Rows from block 7, named by matrix and row number. Rows with one number belong to one channel. Each number is 200 + 20 x the weight over its row's rms, rounded and kept within 0 to 999. All counts start at 0. After the name is the row's rms in percent of the matrix's.
# convs0: first 3x3 conv (model.mid.2.convs.0.weight, 256x256x3x3), inputs 84-90, a 3x3 kernel for each
# convs1: second 3x3 conv (model.mid.2.convs.1.weight, 256x256x3x3, transposed), outputs 84-90, a 3x3 kernel for each
convs0.125,092,198,232,210,194,185,215,187,203,208,207,218,219,201,240,172,186,194,204,165,166,220,236,185,211,217,197,212,199,200,201,195,216,189,165,207,214,221,194,188,211,200,196,199,189,212,160,176,197,232,200,209,198,196,198,212,200,193,199,187,210,215,189,191
convs0.126,094,190,181,200,184,211,226,154,187,181,189,206,199,207,197,224,195,180,173,178,169,208,188,234,198,145,206,183,232,252,223,228,215,206,200,214,172,223,224,254,234,215,203,176,194,187,203,200,188,214,209,205,213,190,196,222,207,189,206,218,173,182,190,197
convs0.127,157,198,222,191,201,195,199,211,193,192,185,155,230,206,189,201,185,179,195,172,222,154,184,216,210,171,190,207,180,203,188,197,212,198,219,205,211,196,202,191,199,200,201,179,210,194,181,150,184,206,167,191,244,181,182,162,184,203,196,208,201,206,188,166
convs0.128,093,196,174,191,196,185,194,198,192,196,211,218,172,217,227,195,169,190,164,226,206,234,158,166,230,219,201,215,185,204,222,214,197,180,189,226,184,181,210,227,230,198,189,169,202,172,250,163,199,174,179,210,205,220,190,207,174,171,242,166,172,193,209,195
convs0.129,090,208,183,196,181,218,184,158,164,187,221,196,212,188,225,185,208,229,207,215,195,191,200,183,175,201,207,238,237,205,184,192,173,214,208,245,168,213,169,185,190,223,232,193,231,163,226,208,243,193,216,199,156,192,193,175,201,206,232,167,196,220,206,177
convs0.130,123,209,195,187,223,249,229,218,183,186,217,203,199,202,212,214,196,207,183,195,224,214,188,201,170,176,215,174,194,192,203,206,213,183,193,200,216,185,184,203,201,233,186,188,212,188,196,194,213,196,201,172,160,250,207,230,195,192,183,220,197,202,236,220
convs0.131,094,185,177,202,151,237,192,194,230,196,189,189,168,202,199,181,214,205,193,192,207,229,194,216,183,196,184,213,214,175,200,232,205,195,202,190,183,222,196,200,190,155,191,207,195,210,189,229,183,211,223,202,156,221,178,199,237,189,196,197,209,177,222,201
convs0.132,098,225,229,204,201,180,194,198,164,200,206,188,190,187,190,222,213,196,221,223,199,191,179,223,211,201,204,164,187,242,240,157,213,201,217,189,172,196,201,235,189,183,192,206,243,174,186,210,236,208,231,208,188,205,186,207,208,194,212,193,224,206,197,181
convs0.133,107,223,202,194,194,147,174,184,196,220,194,202,208,228,191,229,176,229,225,208,216,210,191,185,182,204,213,169,208,189,214,187,196,217,200,203,211,205,196,168,173,178,198,198,192,168,193,204,212,171,188,150,177,157,195,209,205,189,231,199,195,209,203,192
convs0.134,102,205,162,192,205,199,205,193,181,196,176,190,228,198,191,226,206,189,222,198,209,227,163,168,191,184,190,220,230,151,195,234,144,207,239,161,163,208,172,207,232,196,209,204,194,211,209,203,177,214,160,212,206,191,205,211,194,197,201,178,189,185,233,201
convs0.135,094,187,205,240,177,177,193,216,194,197,194,183,221,171,228,202,236,189,169,222,194,162,243,197,196,157,219,220,182,222,226,190,200,168,170,219,177,193,220,209,185,223,192,195,198,194,160,196,178,199,210,221,189,216,191,203,244,176,220,195,224,181,210,190
convs0.136,090,196,232,194,186,189,185,230,203,172,168,239,200,192,231,217,220,194,190,211,186,209,195,222,192,217,195,178,199,219,198,220,183,217,215,215,202,210,224,204,201,195,202,181,190,208,198,199,176,173,179,196,214,214,226,177,241,197,182,214,236,221,183,197
convs0.137,090,208,215,201,207,225,201,205,186,206,210,239,192,195,202,204,231,180,182,217,201,194,244,207,213,154,205,189,199,196,177,212,209,165,216,224,190,208,214,215,208,181,205,207,218,181,190,175,197,188,200,222,208,195,213,176,179,193,194,228,183,188,189,200
convs0.138,098,212,186,163,204,213,222,214,229,209,184,194,165,211,188,183,229,192,210,205,191,211,185,191,196,183,228,167,195,215,189,175,213,201,186,176,172,213,187,202,199,185,194,194,194,187,190,197,167,193,183,217,205,197,163,198,177,208,184,219,223,193,243,210
convs0.139,094,203,177,220,178,202,167,215,189,190,215,183,219,209,194,190,182,190,207,213,219,186,220,188,198,175,188,229,212,223,184,206,170,153,214,181,253,215,197,209,192,205,150,185,208,229,231,197,179,190,201,189,203,167,200,199,190,193,212,203,184,229,202,205
convs0.140,119,207,225,253,208,214,221,198,179,188,214,201,189,212,195,223,179,221,210,208,196,182,197,184,167,187,193,205,187,201,223,211,218,225,224,185,176,199,181,200,188,194,244,185,203,197,181,196,171,169,194,251,158,202,194,172,216,208,187,196,226,214,220,207
convs0.141,088,220,204,207,193,187,220,153,180,219,223,199,232,185,210,201,192,221,208,212,184,213,185,211,195,244,153,227,202,205,206,188,233,189,234,183,211,209,212,195,176,188,225,201,223,172,228,203,173,188,185,199,201,180,212,217,176,197,209,187,191,213,197,225
convs0.142,089,209,201,196,169,195,182,186,206,180,219,167,202,227,215,170,193,169,211,183,229,208,213,209,212,189,206,204,230,213,192,216,217,161,171,188,201,216,195,217,176,206,175,198,173,210,163,175,181,240,220,222,229,200,230,235,202,198,201,188,173,201,191,170
convs0.143,093,195,213,230,197,198,207,192,212,195,174,231,189,203,251,193,216,199,173,201,161,177,206,189,232,216,225,197,219,189,164,244,218,186,177,200,222,213,199,200,194,218,198,184,231,199,200,194,206,218,218,197,193,196,194,216,192,179,221,252,188,215,186,206
convs0.144,110,256,248,231,209,225,204,191,159,203,204,203,212,252,228,203,187,209,201,192,207,210,188,192,211,210,181,182,204,204,176,224,238,236,180,174,186,204,198,199,217,230,193,201,184,198,176,193,154,224,234,235,185,225,186,210,210,184,217,235,235,211,201,202
convs0.145,091,216,218,196,217,227,183,196,203,203,198,223,160,179,205,237,190,155,200,248,184,195,209,227,172,179,213,203,208,228,194,223,189,244,192,200,178,226,154,202,197,189,224,206,200,185,214,204,211,228,187,207,220,177,189,200,172,206,249,190,207,208,224,182
convs0.146,096,208,191,173,191,193,247,212,218,204,204,207,186,212,205,191,155,187,191,148,254,183,216,192,191,231,181,171,227,201,222,168,220,205,181,187,202,191,204,201,205,237,206,178,201,188,205,196,179,188,194,212,168,230,189,189,208,193,214,184,210,218,195,198
convs0.147,093,201,215,172,171,196,179,182,207,198,198,174,212,209,212,178,200,233,185,208,227,194,210,210,177,216,199,219,210,201,170,227,200,180,178,210,209,181,206,198,208,217,198,206,183,199,219,248,222,182,169,218,211,207,208,185,188,184,186,229,221,179,188,212
convs0.148,139,179,201,213,241,171,213,199,207,189,183,145,183,165,197,183,226,224,221,194,221,223,159,204,184,213,194,169,213,212,194,184,192,183,197,187,185,184,201,200,189,177,188,190,214,208,160,165,193,153,152,185,195,208,192,173,192,166,159,193,192,200,250,236
convs0.149,090,187,226,187,207,169,188,160,192,207,188,212,172,192,224,212,196,232,194,217,202,191,233,192,228,192,206,177,190,242,175,152,186,227,221,205,206,193,195,192,187,176,199,224,208,208,178,180,203,214,221,200,199,182,200,232,217,207,205,211,180,200,213,188
convs0.150,086,198,218,193,201,187,168,199,205,212,171,200,223,225,235,174,246,218,194,209,195,210,183,231,254,191,225,203,202,204,215,192,187,201,213,170,210,201,182,223,177,191,184,208,201,187,184,217,178,191,241,221,207,208,186,206,222,163,197,220,218,164,204,206
convs1.125,104,233,203,204,191,218,171,184,143,203,190,223,198,209,184,221,172,183,182,190,205,183,172,254,203,226,215,238,183,177,233,196,201,182,227,213,174,175,221,222,201,184,252,203,206,173,189,206,198,181,209,184,230,229,209,190,206,190,171,223,210,196,208,187
convs1.126,103,218,224,227,194,214,194,212,200,195,206,194,179,239,211,208,204,214,237,133,162,222,173,172,180,201,207,195,213,218,186,187,185,194,198,187,223,196,195,188,181,214,202,216,195,203,187,193,172,176,174,202,172,174,185,215,193,227,217,184,217,208,204,166
convs1.127,111,207,214,168,194,208,239,217,175,217,229,216,202,204,190,199,204,161,222,196,180,196,173,149,184,182,163,215,205,170,183,224,226,198,190,202,207,184,160,190,214,188,206,185,224,218,180,250,193,228,220,203,185,171,191,243,191,202,218,148,204,160,234,176
convs1.128,101,216,226,176,202,212,228,201,237,187,221,212,223,207,169,215,214,212,190,186,172,201,197,218,221,147,247,206,199,176,211,202,198,213,190,189,231,208,212,228,220,205,210,189,203,213,219,170,206,177,202,226,183,234,169,182,187,199,243,224,159,198,194,200
convs1.129,101,214,229,213,217,208,182,210,229,184,199,189,208,231,179,195,195,211,183,197,203,222,229,215,197,218,226,147,225,170,197,197,232,228,202,188,183,218,163,177,144,163,207,210,206,225,217,195,194,202,199,209,181,195,215,209,193,210,210,221,153,174,223,226
convs1.130,076,211,215,179,186,152,187,190,216,184,215,229,190,201,209,196,180,225,181,175,144,176,219,233,224,196,183,205,202,185,185,194,203,181,161,209,205,201,161,213,142,181,145,179,237,207,236,193,208,224,226,188,169,209,223,198,187,181,209,200,168,189,209,191
convs1.131,101,210,206,166,199,187,252,191,193,206,206,163,177,190,171,208,225,204,221,139,223,180,191,226,196,174,206,187,207,189,214,202,199,155,199,203,216,210,224,228,193,226,220,177,221,199,205,149,241,195,170,206,169,233,180,174,169,196,207,212,199,190,164,210
convs1.132,101,209,202,219,204,218,201,178,185,196,207,212,189,206,222,196,215,208,210,234,193,241,209,192,210,227,199,216,214,216,193,194,185,205,167,187,171,231,186,215,175,203,198,155,207,202,208,182,259,181,189,178,191,183,206,196,184,185,205,176,178,203,166,197
convs1.133,094,218,176,252,173,216,191,201,196,213,165,177,214,172,215,188,163,184,212,217,161,177,213,168,198,177,170,171,178,219,182,201,216,210,167,192,190,194,220,186,224,213,209,234,209,193,215,217,229,222,203,242,216,224,193,198,198,195,216,210,166,194,166,228
convs1.134,105,218,228,202,211,203,203,219,182,190,180,193,188,180,221,196,190,227,167,156,174,197,183,158,197,175,209,167,168,229,159,210,261,183,196,219,157,226,193,190,203,175,208,212,187,202,198,202,181,182,223,215,215,194,195,216,158,224,187,179,214,179,201,229
convs1.135,083,210,248,203,204,204,185,207,163,185,224,210,217,201,185,199,170,213,227,163,219,222,175,179,170,228,216,201,195,206,213,193,175,196,186,196,175,206,194,229,202,215,201,141,174,186,219,195,212,195,184,165,216,236,222,218,190,193,163,216,187,228,175,181
convs1.136,090,183,198,170,190,217,248,209,165,196,217,208,187,199,189,198,178,167,213,235,208,202,180,212,187,191,231,230,218,225,230,191,166,203,204,190,213,207,217,232,210,204,185,229,165,160,170,180,183,178,233,204,192,187,192,215,247,186,145,185,195,162,190,217
convs1.137,102,224,171,209,194,167,231,189,203,208,191,214,182,174,206,214,206,195,175,252,212,243,199,203,193,203,226,200,174,194,217,209,188,204,238,224,213,206,219,206,196,211,236,203,202,228,217,181,190,188,172,233,198,234,205,151,224,215,191,182,210,217,223,192
convs1.138,098,150,163,197,180,217,221,182,229,183,200,153,177,180,216,209,215,222,212,178,137,169,190,207,213,178,192,210,215,232,223,161,186,216,208,176,198,159,184,219,198,215,201,200,201,186,221,217,184,215,244,182,203,205,210,208,178,196,217,179,219,198,190,211
convs1.139,104,227,211,186,230,206,203,186,216,202,206,172,193,174,208,181,182,173,199,153,221,214,206,198,228,212,195,193,191,194,209,202,219,193,184,210,172,202,230,191,226,205,225,201,190,217,162,218,193,181,170,216,208,183,205,183,204,154,219,213,213,213,186,190
convs1.140,079,235,210,222,164,191,187,181,193,237,232,190,205,165,191,194,189,191,226,175,177,205,160,220,180,190,202,204,242,198,199,212,155,173,173,177,211,206,218,189,140,207,199,168,200,183,213,171,193,194,213,214,199,198,195,202,160,212,197,187,203,210,180,227
convs1.141,092,174,236,225,168,199,194,196,214,209,215,195,170,186,193,195,201,198,170,172,239,182,221,204,227,210,218,199,208,220,171,203,165,192,178,206,177,233,220,205,186,191,213,202,173,183,184,191,190,222,236,183,222,209,158,196,251,197,201,184,165,202,192,208
convs1.142,102,194,201,205,217,196,220,209,192,188,209,226,195,227,202,189,188,203,194,187,184,243,200,220,197,239,196,188,178,199,184,219,193,209,192,181,203,223,205,193,210,205,215,198,188,213,217,223,136,184,136,167,217,218,240,230,187,212,219,221,162,206,200,130
convs1.143,082,218,224,198,182,179,198,176,218,199,229,204,206,202,201,164,212,202,232,205,147,183,228,204,218,180,230,198,181,211,217,192,188,155,219,208,191,203,242,232,228,181,206,190,177,202,215,224,183,184,188,212,193,186,186,196,207,158,185,173,191,219,209,197
convs1.144,073,208,233,201,220,162,186,178,204,182,204,227,214,204,194,141,196,199,223,192,169,199,200,178,191,229,191,215,189,179,234,182,170,151,184,231,186,245,227,191,176,161,207,175,189,181,233,181,193,196,204,190,217,183,209,193,173,199,206,193,171,209,186,201
convs1.145,097,220,196,202,188,208,152,201,168,213,189,238,216,159,193,166,207,216,184,167,185,199,223,179,204,228,206,200,206,194,217,146,215,182,212,187,200,209,201,185,193,209,188,209,220,201,225,208,202,191,216,150,213,186,195,221,187,168,224,170,161,194,200,209
convs1.146,101,198,188,195,168,183,190,223,202,184,208,202,250,206,201,205,212,210,196,190,198,171,225,208,172,229,165,243,183,199,208,207,197,226,214,201,168,194,209,213,188,206,173,193,209,203,229,175,192,177,199,223,206,179,190,217,196,164,180,218,185,194,186,166
convs1.147,094,189,197,203,242,210,217,193,196,206,193,165,185,213,204,200,188,184,204,221,204,204,230,188,197,220,227,215,202,185,201,226,194,163,244,191,186,207,230,225,224,163,199,242,194,214,239,187,209,165,189,211,201,176,180,167,178,224,206,180,212,192,177,201
convs1.148,088,206,161,181,204,216,183,180,234,206,188,232,210,167,194,224,184,224,215,197,226,201,231,241,224,191,218,211,210,185,218,177,200,186,218,193,216,166,185,191,183,198,164,188,183,184,216,234,218,213,251,187,184,190,217,173,182,227,212,208,215,215,208,216
convs1.149,097,189,206,244,209,224,198,211,171,194,179,182,213,211,203,183,228,212,206,207,207,198,221,237,214,239,244,217,208,208,183,173,209,235,191,190,174,207,212,201,215,226,191,171,212,223,196,197,207,209,170,217,214,196,211,192,193,193,200,188,195,211,169,190
convs1.150,095,184,202,202,208,224,186,220,205,212,202,186,190,219,126,177,194,213,222,146,189,219,175,207,207,206,216,239,183,200,189,198,189,229,213,165,232,199,198,221,202,192,211,183,198,164,228,217,184,189,183,207,170,172,211,205,208,225,187,196,216,202,198,167